Rows from block 3, named by matrix and row number. Rows with one number belong to one neuron. Each number is 128 + 24 x the weight over the matrix's rms, rounded and kept within 0 to 255. All counts start at 0. Numbers have three digits each.
# fc1: MLP up (model.blocks.3.mlp.fc1.weight, 768x128), inputs 0-127
# fc2: MLP down (model.blocks.3.mlp.fc2.weight, 128x768, transposed), outputs 0-127
fc1.309:133149143112117149102151117130126149128136069120149137154118139081127091110128138095142120114104123119137155126115126124157132130159140154109128143158126123136092128132142119116113135133134125099089104096106127141145143110132156149118130171148140114154103129149085151132127130134107125138108129158158132126133124142135139088122143111144170140146127107118178140062115115117139114137150
fc1.310:130134150173134138126119118138088119127158125102137113142163136132167182136134115105152140211134124161120126076119105160119105121157142091151107145108109137112120181102159126100070159121129087093140167100142117144158149086132144128109141141133136076144162144110147103124134115126113117119136136175108158161107093133112110099107104118124105117161188157103171127090064058104138111115146
fc1.311:119143136130163145115113149118111120104116162104123125147106123148089113118140139110150128127150143140143147151131114151165125123120115132139141140117072156101081117140119157104126162122127114125147087130120165118124138129163139105082130139142134141113112106135097106151169141131144133139136142121133132125134115134122080149120118103102097125126163132117122173139158118093118149132138
fc1.312:116083201148109153132173136110108130121155084140121128144146107104109129123151116049135129112095127086136160129147083133118110150151117111162112089179103135097144147142105125120173125151106096164145103115082102154127150088126147119144071130120122150202109135097114145140133144191146132144197126131074161115144060124119105117120125139175165172117093182134175179089086123155125135090108
fc1.313:126133137121124136126115134103133122122131117127114132139151145139117126131120124117110142138129122135127125135142121115148137122109123119115138145124139141129135129128129113123124125117115132138122130121154121119109118116135131133132122132138137161125132131134112129139131123126124136138112124133142123123148136111144133132134126102118128130108148125117121110125141128142127141118127
fc1.314:125097102165154147122153129146150119113102157141118087141117131176141105121139103144129132128130136149120150142126124133128113090125137157168152136112133108121095162108145123128126126137136116129150147119074126157142111139124108147120146108104138129118115138104133127159128115121132101126129134120143118146109138137140121142094087131118138122093140109116110134157078116128129144130118
fc1.315:114126171046111087108163120165114152092132132140140116146120162124113141123132123131162139172112156163118165098133134115084079106153121130101161109134092153140150111098165135122125108154105189099143167113145083141132196099103151144126115176140135054144151160120144148112120101104122102109132124110140148115134113056122117166097169175130172135127130104113153116121127111097096063102117
fc1.316:061110101125116104114094105138156116103109120133162098112113161125132086075154103148170104171108147127107146104123097125113094124156116147129095170115128122107142156164113119182110152127122089143164122130113122140162153109138150174126115116149124133094137132156089175162152103124157118121121097121133099125092183121121166098119110130143149128164143078158097161155151129122129169144152
fc1.317:140128116128109131085111127139156112146133140135137129127118104124137130129121125129136145118143139123119131133157120137121126118148117126122134117112135124105126122119119104126155137130116136127110124133128129129132123127135135141130113134123136128143119115130126136135126130121139142114121130119117150140140128121142114122126127132131117149124145116144113129134122110117130137142128
fc1.318:121133143124140136138114127135126132133128132128137135139121148128118124133134130144126150136122113123126121143141131131136115125134126130120130130129115132126125131134118128141138122122113120130126122131135122132122118124121128115127128125118130121122133137131119132122125119125133123125122126127128135122118119132129130133123129126123133133124136132122136136125122110116131120126125
fc1.319:121161118123121128140144124101126153100107127118151138082091128069112152120105158105159120112139139127112119152114171169139148129129132130149080113136152137133135116122117136132144098120117130144118096144116125148174127135165149133178139109097113115109116117153119101114126102107134126114115127158131134139119135129115141147147104130103124121180114123119098157155131124123117131142088
fc1.320:117142148139109132101109105097119120096105180127128137162126141162111109145108150144137158123118134131109111134142111141138121136124126127148163128118095118116109134138126166109143129106099107146112134123129120117145129141149123144112132159156157119121155112136101105120110145126119136138101119135154129127131127114112103140099129107134123145118146148113130149160138108121127128119114
fc1.321:150164112122121157147127120159139131109137153126089125133118092164161148135097120107129187152121131107048155144120145159134077156134102083173114126158122123063112122160116115108094132088162136070096170183117121108134119100128130134120132121180150100170108137081132150137193133154146121143047171162143167118130099155103135127087128117136125160119139118058111129121156117140125115114069
fc1.322:135124143151118157111124121131129116103123130122137110148121132132143142123130141103151147131142138116112109130140112092133121110104174096156141103137108111132101147096163137115149161134144131167112126161087137117114111141164108108121126146130132106120146101120107108111118091129130133114130128084138165134100123093152168134123141129146115119135148144149160141149109109107135132158143
fc1.323:116129155124161147126137112134113130123130109114099110090104134174140123099113151106126151115110137131116123144154134072101136129089131158165121163154132157152142108138128151114134164119119128145155148108115087136139123125107113047113141127112126146135109119112141172127116070137165150141093090115150137082115098097093111141115096125111143142149138147142160129112114157159170125153135
fc1.324:104127115125152108142166127135155176077144119115130109118108133155121154126113107129123133139143136116170146133125101095162099111134119111165177164146111132136129118129107151125105145111094113132128134128117160089119111085135110120121105131115138143115127128190100127142138140136132120099123112115162146096117166147116161122136134111077117137142120128127135114146154123129102098158155
fc1.325:145118118133128134111179104139118135095137103128092141169159119133115141109149132110177090142116132103118102148125146152122142083103137104121110136112070169144139112137129088097099142115131102133106128112151126129125127101169129119150126174155112162146040115136125137128145139153155120144191136137096131131127099154139133085177131117164174138159105156156153084081144107109120120106115
fc1.326:066084092133115120086085154197156079155127163110100076138124120146149168187123082080119165145155097129054151178119165124130103123219054111097163156155115087147152033136116131131127121141148141102120134139152110141107099130129120213116147153097057157140145114157183172143167110152153138038146080160137139122100134123140157123165100111157089159121177101174188103061119158149095133138132
fc1.327:139149125141178150100115130159153154118167103140097104142142096176163137099109144108170149125139182133115108201105136167180103137130161037103125100132128099082149109125110150163071153103124126122117069135064128100142094109127089083119116134120103139127117143165145125078155082138155154142130117181145090106113115083103120147169129160085085108055133169096120138137146210176135146103105
fc1.328:097027164103193093127173155118107133117123133091133142129122094152095165124160107146151149123157117141135151077177049125143177096138086151000137108113140121099161139112157167131071139131148110166119109109115161132115102150165113184120100147138118102128136151153153202128123129158110118111214100111054101119136132140151148117159126046138135142130198119164183092137044115104159157173085
fc1.329:133139109139172121129140134121096130115114157104112099116106128152133141106119121151093117118171121143109126163160104113117114109156119139134112122126149125117095111116125107127123107118122157090100135126081143149162137054121112128144131107158144149124166163144133159141083115117169132119125094099138131137129143121127132179135107145115133150110132154130148085140118130140154152130118
fc1.330:171187099148155140130131115081051147179120093162103126141125130135149107059146148100095155148165133136156132088101101102149132056151154081152104137125115111123133124103140133139143114095085072142089170115118110144138161082105125131170096152106088135139121177080138122147143153118116127125138183162117099126118127118132138144119145175137109117191159127113120138141089101144176085178144
fc1.331:120115102112146115089099128171117111121128137121152136116121127137126133112118069105131143125077085133109155100138136143153133133106154132153151122104130144153151136121105129131119143112139117111153104128116119100124156098125135068154097141151147117151145131136148132128156129112108112146153137138128134159136139119130116114167133129150127112146109146167122116153159114131119120086154
fc1.332:127079060150173072102118201174067103168129105158255112115106111114177136112145110114109151143214095130077068114099097071158171113043162148159129148112158142136151136132130127151118152135148109167093149148179141255130074135185083092082129068121129078123218085116097145073077110123148189161113156157158131150097097095165120178118145121101132130123102075132084143086118156182112090087136
fc1.333:105135144133163101141151158112125125136129153123098121126099060102128255108145061111161182196126156158111182143151152113134142118119144115186216157109131135168095129096124124162120156095151111100170106185103097119103127126125090149159099068140080137147074104136156102176112121124107086099131142104114091110092084149095094124073117118139171177160111099126166088121132163138083121211107
fc2.309:156109123132108163099108101153111143122151114125149112140162115140122111106143113154132102134144119104118137106106152167121112116156128138142139127134137129118140130111110168122123165116135132088127144142133139114105122136115134117130106133114132153131122107123151134121128131103141119143125096138138122162126141155150138127123121173101112113152102136123112115127106104133166128087141
fc2.310:160133116099150139133113139127162108091090096130126175100102159154162144088143139130109124110116126167092104133131123104135156136140159101159120149094059151110110115138170151109113099137120083107130150149151141097115124107147130116114137162090101108138108156127077148166129097085153150138131134175124150134166108136146119100132095105080139082111101134117085159163164123134104120130142
fc2.311:130118116132078086115145122097120148132136119146132134133123147102116098126110104116166116130124144145110137136103139101130143104109132147116143120170131144104129125142100102172149134126127128130153090123156145147152098152143143141145126131126147094103132108127117107132111112143154140101114060116133111124125133134095156117153076094161138130111148137123128125125135131140085130158117
fc2.312:131079160158112047122171132116126162126153115117192154130107092124146116156151137109153098164147099107107156126149119152107075132132111052109084152187098115091105157122093156112143162162165161126138155194145164106152107137174067099136113173172086106123170153097140112123114142145114104158147126115127095153172113143130160107185108095124082133159107133142106119108142118162120121161135
fc2.313:128123129135124129123143130125101142151128134145135122132109138140125123148114125133104122133135114119123125135134127143141140129119111124127129105131121134133137131134118134119152127125137147136142123126142118139129122130122127141121133140136140132115146128142120137118137141135144133127135132127137147120135110126143134137120119118115121124121136117138127126124130127136119132132126
fc2.314:103143099119110115123115126124157126145124113134134141142135100116125134109092142137097121150138119148147165132127140126126114144149167150126123154099128113132120146111146129127115164139137100141113138102115114139143077131139133109141112129141143132123136115136135157166098117118136101139104147117152157130092108132135130149153124120147115164084112136128154108122187165112119127138156
fc2.315:110146153122148116164138135124140167140054109133104097154151152134143130194130117166146139105077160137139134133129149134129161129118115138127128152137129155129148121140105170188128154124126076110145047163110153119112123067095147116142092147142152179131136143118092147115127103139184100134146178189085135103107145147115097150141125112123095119165085135090091110145173079114129106154145
fc2.316:139127159150141157113139167112154114137123135163149146092179139128136162092114099110151121122116140143141146111128127127126109131149152150158169115134128152032160109086094155134136137139136100136122120143119125113120086074119168125180149088120152161093111064087136142139097150106136110109101147120108165121136130156088115102140091140112158159142144109115140098120197129180166131133161
fc2.317:113114138140142132123129125123124120112131101141127133124143107129143126136120101145122124117132110151124128124126138129114121125126119123127114127113136115117119118142134139140135122141134136119110097134123116122127118142119125113138116126136141111139113125124122131127139123117130108128127127146130121123135135127120101130126114118124144127123128137115136143123126125127109133124150
fc2.318:127126117132123122119134123127127127125145119139133109126145143123117125129120128122131121121123120128114125139130129127128151137134130136132139152135121119124131125130142133136138122127132131129119123133124132125125126118128129120136114132108123114125132128121125129121120128123136132115137122130129124123128124134133124133122134129127125125125131123126113131144125118124128109134130
fc2.319:124144128133143125137098108117117139128115156140110136122131149125116093089163161132123104125108164135127162129145082128165129130137090107136113096147153131150139139126086127111145141098149114128089121122101136080116155160118098127103120131116102160101127147093104118128128139137144123097131135104142115113128126106145136091147116125116140136126112134079124129164140127093140108139124
fc2.320:152144135138116121097147129111134140105123122143137140165117125108109124108094118096154123116148118123105108124136163086131170130129120119110136115143132126126110115143155099142126116142158115145126137126133145136137099127129158146136143125103161120119159148112131105114145127139148148127139086153142134153111114146101134128108106100159112123085125104133136114145104143137120123156139
fc2.321:118113097168093111154092139182130104120111136116161160143088088063157118131142149085114161143067148108148099109148186120185134112156065183111147128125121112105096109151128108146150147089104189135160157146130173094168137096139138151150143117122120121162118129088148139131116141126132144129196108162169147153123120156121116160090130151167149145139108097120140126131103136090155141121132
fc2.322:162122079149138085124119121113153074126095147125114139170117154094118133158133109143101118143118109141111129100115108177150102123129131132142140122099139101129122130148121117135123129109124166140124101121094096167131099141111136116106122146122154098137107136145142127129136122118116135142135098146119153130130101120128065090147126107132148133119130121140158111128093142136125135130145
fc2.323:116139170104124102157133112122140111128141128109125113099161154162134138124122169156128111152120109154143114163111130138132151103084125114139114145129084137145110121149111111140145172053091130146136144116125114116133149138154169152110094097108114128171094143160129141137109127190119138144125161136149141094128153130097145134168168070155112117119164134149147129142139173146115114084133
fc2.324:156107084163117098128106109087136160152149134125119144149133112105141105160109132106124151116119170143127137126126126147172137129136130116156148102130127145163165148122110109179110163136145182109138133139150120165118103129121149146119137141127109101109153125160140121167107163102086158148126106133118134102124129135142146113157130146104118149118112149118140136128135087163134132136126
fc2.325:158149133083076142171146126153142126170171086152124103144129077117135113107102161103125163139156099093139115131107129108091090114115115121103142115109102124119167131115128168102120149106170191131145120151142119070095141133146120111114134191124116124147110095105101125131123146109114122141118121138090129159162113115170130112155127125149109101170127098195124119116075135100120112077160
fc2.326:118176113133168155165202130132144137116072062181137159125105056140106111128135155168100047136185114111132153179103117117207141094179109009055124159136098130100158149190143148056094122158082148100148089106121142095145104134165138132143158114134140094145132122118124102153172176177091153113080145132137161116059160130091106141069168130210074058073120210126111146146130190118078060103097
fc2.327:093072060157077166091125081124084109087147157137071136126160092072156168096162131165118157153175140145100101148116110102146082123095129188143115156112110140176131097145100156152176133065104134124164098104142129198150164112115144112113103116156113139121126110145143121128073097102133157137130119121119162094092058127132092131148131147129120102086198114111103064142061076114156164141131
fc2.328:135125172138124109066118174115120116092108179142224172152057077110190082152156115124098122138119141159167158124132109116161142149100065171153137082193176115123086108152125132048167207137118123116146152123167166092157153049125138080140107133136130117118110101122081104144163104138115193096187178067146156071142077117092135158037115179103086127122115149113144125112096161087190127121104
fc2.329:110128145128082109096124074101150137127132142126142151144142089128133117096119146120114097131101129164121153146129134147112106141157146173136109126116130143159121141112131132188114163157128129103097132103153144166157130121136119138091115124100131083107132146124146129128140104142092123137144159117173133102124114125104166162137130131186134133084114143109110122108156155136115130149152
fc2.330:104137142174136170136131115128126105112093097158139091096126102135120092130170148102142121122111103189123106138086119123137089124115119150156120120100118102140146111134151085087112093137142113114152158086105159152153185130112132159108142176125077114158129143147098122143107124109127120159126119134125148162135084127159115109075097148124117093107093096145049127171134145137133129147138
fc2.331:149138122136142159143139136119154112157157142115104117124119125091121080122156119111164165128103132178142127141139152125157118099093144093112099141155128129157117102136117139124135114108109144142125119108108123118153156155139158112093135131154132090127132101135093139145134117075095105144113139125090116134140155131095120117172144129144135154111119120147148143127148121129137117127161
fc2.332:097119084177100120111130150117085066163161173141103149109107142214095170079125134108057128081152106079113115112159159125150115105143176111125141164115152102179163105106142170127117095094182122106126145107123122111081145178111081118111140104120186126094077134157163125143118107101106122079130108130125156182194119104135138090106118107109182152134158163141090107127131111115106122113137
fc2.333:127069150152118097130148049124092179146114170166136161126163128127132106103130230140153110163173093126137166104179122160157163167174131160125065089166159117119074228084152094134101104169078134069165172142113136186091104071124125118161147121129087189137124143135170165119131147096083127136158107129109166090098103067090143102169119143130124112137176079100148156130158127166145134121125